From a checkpoint of a small contrastive image-text model.
Model: text encoder layers 10, text encoder norm rmsnorm.
Training: 5100 steps, batches of 128.
Data: 97500 training examples, 6.7 epochs.
Rows from block 4 of the image encoder of a small contrastive image-text model, named by matrix and row number. Rows with one number belong to one channel. Each number is 128 + 32 x the weight over its row's rms, rounded and kept within 0 to 255. All counts start at 0. Numbers have three digits each.
Before each channel's rows are labels from the 100 images, of 14976, where the channel reaches its highest value: "colour at peak" is the nearest of a few named colours to the mean colour under the peak. Only what is clearly more common there than usual is listed. The data: made-up waving flags. In brackets: how many of the 100, against the usual share in percent.
# convs0: expand pointwise conv (encoder.blocks.4.convs.0.weight, 256x64x1x1), inputs 0-63
# convs1: depthwise 3x3 conv, stride 2 (encoder.blocks.4.convs.1.weight, 256x1x3x3, trained with AdamW), a 3x3 kernel
# convs2: project pointwise conv (encoder.blocks.4.convs.2.weight, 120x256x1x1, transposed), outputs 0-59

colour at peak: green (34 vs 7)
convs0.38:184139130148143127099148081155210088078179149076180152133141150112085131106117109095127109153144116107128133110102142137132075088088158133100123167114150148061110130097103122226113154095139157
convs1.38:108101148074081121104084118
convs2.38:210121136065131119134095175106173082156094115159105125139137178187129078142117113126149120161139114097152176089178149164150143139077080121136154074084096204175203143150134150146107

colour at peak: orange (61 vs 2.9)
convs0.217:115118150141098125091157118147103115112147142121128200198140092153117129198093170197151096144080173095172111084116114154118073101121142139131188123109165161083125140138126100107158144182126070
convs1.217:113147161164183158125173145
convs2.217:090105122040107107089149120133109096115136102118176143109144151152130156099112161137145160118153222100101138099093095102078161125122116172103185081144097146174122106124187117093144

colour at peak: green (33 vs 7)
convs0.81:133078094138175128121175141137112117083144178121095153127089110144185159061163090210060128120096119100091172115118185111103142072136143109139101107147110141139112088103123073089135127103166115
convs1.81:162161130147179164132116179
convs2.81:140159158137161169098070127156152119156123081124113123107131098109159132094131117104131164101106115097142177069104172144124120143153152080100043155171103100196083153141053152124113

colour at peak: brown (52 vs 23.4)
convs0.34:167104139111121071156094084163081118153160095173120109197072159122140145154156098085111067171061130091124112148139158111126153130122130136135125146114182108219089095150135131141119093080138121
convs1.34:166167151144133120106062104
convs2.34:098099156125143134138118094134059132181145196110142156131187138155119113075098107117131114143176157183107126146124104103146132153132127133176108108155117078165086195151156142139108

colour at peak: purple (36 vs 4.6)
convs0.79:129087129125136092093125158136148114175175064105095057096166139143117124099170166120098151123179132174099129127144130069097117175125080124104130086044110143094125080147123140127154111181069126
convs1.79:089138154058137162127150142
convs2.79:111137139108167188164115157099093131132142124086121126145127115164165150180128108080132081160189114174103125103079136143135139060142159139171148101105180192134122137101148100171122

colour at peak: purple (36 vs 4.6)
convs0.54:130167153097071124113123089155112079090089123130170123144131095147088190126118149131129117110183209122117201150091164142098124159157096148119125133110084152122159161128037123087094127095121090
convs1.54:084139143079139150077163130
convs2.54:074141148131139137183077094091106094154152145155087157160050154200069156103137108100117092155104129126079143177130107115171187084068147166127110125129196159117136120151098114121179

colour at peak: brown (51 vs 23.4)
convs0.216:114125134090091120077107115088116150186137140078093118084111189088197189095134158124145134133129075100147076168135110123083108125168169154144147191188125193109160117111121100115119104142138120
convs1.216:077109121079093142112082130
convs2.216:109111141087090180131156166163147145112103145101126137106188150131074131075137144107118154094136137067119166099103084127171143099124072106148083144122146123145164147107182121129165

colour at peak: green (64 vs 7)
convs0.57:139096069131140137148151139108131159085105147095189156140117121130121051096152102146071117076157150118135105127152045113143075112162126123112115116150070121208165149085119128062120124160128107
convs1.57:130135158110154181100188139
convs2.57:139145238139180133140168117116104135111088120178063102120121152070156196127151105075129181154124156136112146143116129145176071147116108092135152145117157139127151206091129119171160

colour at peak: purple (61 vs 4.6); black (39 vs 5.7)
convs0.137:129134145143150153185145173160136147113167058133182125083109107158094087089093130167143148153123115099128169152077092160118200120107091139183140176080123165138137159113081111072115099143115173
convs1.137:141122139121105146077148198
convs2.137:070167103119096098173114151140080104122157186131104148155088112181111134143162123090106097110117211145191105150128133138144148129153167095198159109130123134131170087140129096199139

colour at peak: brown (48 vs 23.4); green (30 vs 7)
convs0.199:111140131074075101126156100113082119148091164142114150133183145117133129169180130167113190117165113115180176127135094132154178085096135137172119149184120166082103072094099166085103116109070120
convs1.199:058097120142088116118146098
convs2.199:158159098142101121119117138136155160195133194200085170090135160145117092067136149106105126116108143177122125160162148178192046164094178110177127128144170128191090140173135168139107

colour at peak: orange (32 vs 2.9)
convs0.28:112123072147113100068119109109104127108168120081122192171176161105100102073135164135138134125172137096178089061169127134141120087083157095154128116128083064105148082074098136116143159133097107
convs1.28:122133188141172181116116149
convs2.28:148128129122164133128126069114145119105094114105154071171092110193093118121066119088125116165116102101176127131124172160154144174199063159089165129156134174078140197163096103100115

colour at peak: purple (29 vs 4.6)
convs0.19:149157150089157126111109143089183172180111106088181103156122142101152068174138152082058136130109105123118161134103059131097168113090132161094096141157120089092164185088157112114139180113143111
convs1.19:121157101139192167106151157
convs2.19:095142162166168118157119157113086119127134161197181167117102102111114132118095082110125079119104124106101151155175083054146142104087160132146138155126110083160173187184131086141145

colour at peak: purple (29 vs 4.6)
convs0.74:064128099100131102167189145134074139142054155149118113136111186127107165114169095129157107144147123105178163093119131124127124174178130126166173138090139124108183136191091127106137089137097203
convs1.74:103089056129105095110129124
convs2.74:136095154157118159149098149080091146112041084095099144099120100123148131091129154110121116138145085102173178180111150149128142105095160138104110119170169123108177144097198180149143

colour at peak: green (98 vs 7)
convs0.94:144106160145144153082109186059146093098132112061098114128104101106192139152174157085139135090110180170127106157102147141111150086141118068139189089121144078085144157166109124126110177152116100
convs1.94:142139145179145152106160188
convs2.94:120098098187132149082128111104104094160049113131126093149138111122120072073102162082096123108109139114110144116127156114193091125152091129069088138116172088127158047133137120116096

colour at peak: green (43 vs 7); black (26 vs 5.7)
convs0.58:164194117059087110126169194116115122063140136084115137107128169109138139141131151158131157115155155111091102166158133143106172105093145109160185141107161138175152166196162113050105110112134115
convs1.58:098125126130153115163180187
convs2.58:104154139153183102117141117147151077128140099113144150093131139100103130109183098122100144177123109124133112079136126138092168072160094119120117124069094117213095132158114132137112

colour at peak: orange (26 vs 2.9)
convs0.21:166125132093193089174128148155167104146158162113131126170066178108111129122148193172105116110100071115115160157173118125120156120108095081108075127120123176082089147101180139086100086155102158
convs1.21:131170164136132137063147165
convs2.21:103130128147148042121168173027156130118182121082172086100150113137139137157150130106118126173150137183129174115078102140157062136141110153130110118091162098133094103125136065160179

colour at peak: orange (27 vs 2.9)
convs0.135:132139109168087132070176087104174141146149114128090117101115065083124097087128127138151124035089111054118105080090172113157195118125129097125143171159110129165103127121154126126123149084130087
convs1.135:054099153124136138152163147
convs2.135:128092106110167158099120108141130156109150085098152153048167142134090063128101127124133122078144124145100103156125120147096166116130169117075100175143174118114097131159191121146187

colour at peak: pink (79 vs 10)
convs0.156:057139146161132178125103095155114132151158144129146097166181119182142114108161124080133092092114114097171118112119138102188101119171143152174152111151119137106184137098081041163113074082151142
convs1.156:097146169083126162089166140
convs2.156:165157195121144137120099112150171047140171092103167205167114094089103155125095145131124117123178108119092131136180181153160154116067137157116131149151153147116161097127136060082193

colour at peak: pink (31 vs 10)
convs0.134:133098140151190099166122127108138061167120186111177113077099115119159134132130161094113155132041100109073157103065121125151161129175114142096151200172135121135134174133079111122134108164130115
convs1.134:144083104104087090090098110
convs2.134:128132169159095154090099118126127071154180144130121097142157142173097141048090118168132131142139150184139115109183151109135106114122113113091128103127148117105170176156100122140194

colour at peak: brown (51 vs 23.4)
convs0.64:141122148137130110128076160092146153177152117179106129107135161150109083131129162095130106085122123119052106135126135096077124085221092113150137115172167124058127163100133139174158176184095116
convs1.64:091169116125166103068111132
convs2.64:108104116110137139094158175135157151101144132136093135081108135140092121133091158196185155123076076168097147100123138085076196104127123104156151106119128182107110131107146141149152

colour at peak: brown (93 vs 23.4)
convs0.196:171098119201112115086163107205165112116152142152179124136093133137140148153118151117091100143107128140133109066035052123126114114139154092157108095115167125174121123150143121121114161080140187
convs1.196:150170131181168155148163145
convs2.196:129103161130110142114179127131142132208166159152056101102120128138200202084174097162155148059121063162088061112104132089105107152108119106130134137194118166146070154104124141139104

colour at peak: orange (62 vs 2.9)
convs0.136:107160136094132110125174145129169112167146078087140137165104044075146095115095150179080127136155080139133135149111159073154121127145116157159109119128094118141119183092070162081198136127099079
convs1.136:151102103079084083106141146
convs2.136:147134120168172115146144069103130155081112126097082079142118132128190126121177127133140159153115116121127048106092151061134120087099072130099076138132144138141098165124155176142101

colour at peak: black (69 vs 5.7)
convs0.20:092152159133096098127084179134112103143149138124144094119163088189093103134147163157165144134116142113107134103060173220135190156165156172116105091135143140107197103131109150133115076147099088
convs1.20:144140160142191140138186124
convs2.20:120141127130166132105112149081084115167118159097098123122150163133129107107080110096119133205228151141088091129117138079163174088110126040071155135126105170146134078170148101132106

colour at peak: black (56 vs 5.7)
convs0.246:141073126149164112174147139052126177125170157160142167162110154155142155136166062113109088143095132089127131141056134189137148155135125125143094129109224128137157139115172154080095127112152112
convs1.246:150138093181151106172160154
convs2.246:107065217132072126121069147110154113163172125120104127155103118109154122073108127081121122119152136096127120168130137113151138117121122038121090137131208111103156096087145074148113

colour at peak: purple (64 vs 4.6)
convs0.220:110092150140127152117137195108175098084045070114165170110170073148156121070144137132109081158113117150162114099124143122090155119117053181161084119129146138087148086136147094112128156159118116
convs1.220:135168169144172174111160143
convs2.220:100180142194144117143120096141170197159127101127084145153073076118130123121068120115068118190133109132088159096109097100123185133127094131184206097138140130134077150074165137170067

colour at peak: pink (54 vs 10)
convs0.249:112129123098144133066058162169126100080125143134153130130073149150137142100155152092167145199183125124141135132142113111104149136121098148119103171127152079115195078043181126154119134087139080
convs1.249:077159164162162149119161106
convs2.249:167121159136107097202143116166112089071166205112153128099120136143137185117133131132163050171101062188098087137094153132074119125146137110120128135153086134131114138082092076125131

colour at peak: black (96 vs 5.7)
convs0.161:164135187124133072133079155110111119134132136134186111131178133166103103192117117203128117095129140139083201145092123138103162127132152089150129080117156077125148207139125094105149140088160078
convs1.161:105153152146187174138158151
convs2.161:126143142139105097100094124087113109194145122103141140110079145133141080199077120132152109067170121156115144148103157140163120127056147070112193115096175082113082148086122119118103

colour at peak: black (65 vs 5.7)
convs0.18:139142096178103088195143140176092121128154073151182147171097208147148144129148102139089134157125197164159141130076133102134113113127121141091159101129171134131153110110209151103119078147137159
convs1.18:119104142177171104173167120
convs2.18:097131108090149089138100118139134109218082182113094111149125153116110087126074158119149155093135121145125095106035078136111123107067137084142132148131134117118131137106154139104150

colour at peak: orange (63 vs 2.9)
convs0.87:081067164141102067063132119138138155158140129127100102209136138174149089111169122107162114159116179172096084147161118099122112097100159112108120148101144103049120170077122127067138135143130123
convs1.87:091083130135069086143135144
convs2.87:101114075142167135146103156101180095160104124185111129153152080098089156102140153140154093151059176061111131068143145133113137162101057109122133123180149164117123097109102088064092

colour at peak: green (52 vs 7)
convs0.179:180150153134141099099101122120128168131095183168111078149140142105153099163164113132105112122145062167153119194114148116179125158163083151217149127139141137092089108165178104121188133118169165
convs1.179:109126152084161155073157151
convs2.179:132148106133136119121113148117141135121159166155149119112096114129106182167166202076129108131153121151107154095126150117183084079120144131120153142115077091162090055181068097151152

colour at peak: black (62 vs 5.7)
convs0.17:161082114130106163081155167111101066135141113057143086156147127083192124111134143125084130079140134125150093128140150089168111123127128144096095164138146115172124120065111154183211157099100169
convs1.17:109074093094074105130122120
convs2.17:083079058120123069134125134098141154154102137096101115095104080087146105132110133143184077109184155157160155144098108096121162183118121147110152098090114111097073129167124106168119

colour at peak: purple (35 vs 4.6)
convs0.61:136144165104095116105148160136104096103138185122123109131164144145134078098092160125093121168132149190162108151119167108088171153127071148075072125076158126063122109079037140146100102138134150
convs1.61:141071123129114138170186109
convs2.61:163153101094157108147163110151149163140126165151134175184135141070159084148099106133124144133131115071127127119112139052152123142094089140110116127102084155167156121181166067159112

colour at peak: pink (84 vs 10)
convs0.188:161190152130140146135125123088132135188177153156101143119160076146107110094129096063161173082153129075105110130043120139135117105133101093174166100135151127078135127104073110130133083097090079
convs1.188:094056090113148139125148145
convs2.188:102068182132165150166140122132131124109173079067150142030134070176115071112154151094139107131178117128159112192149138139074166162181114173141085131141118099135122106147139124086151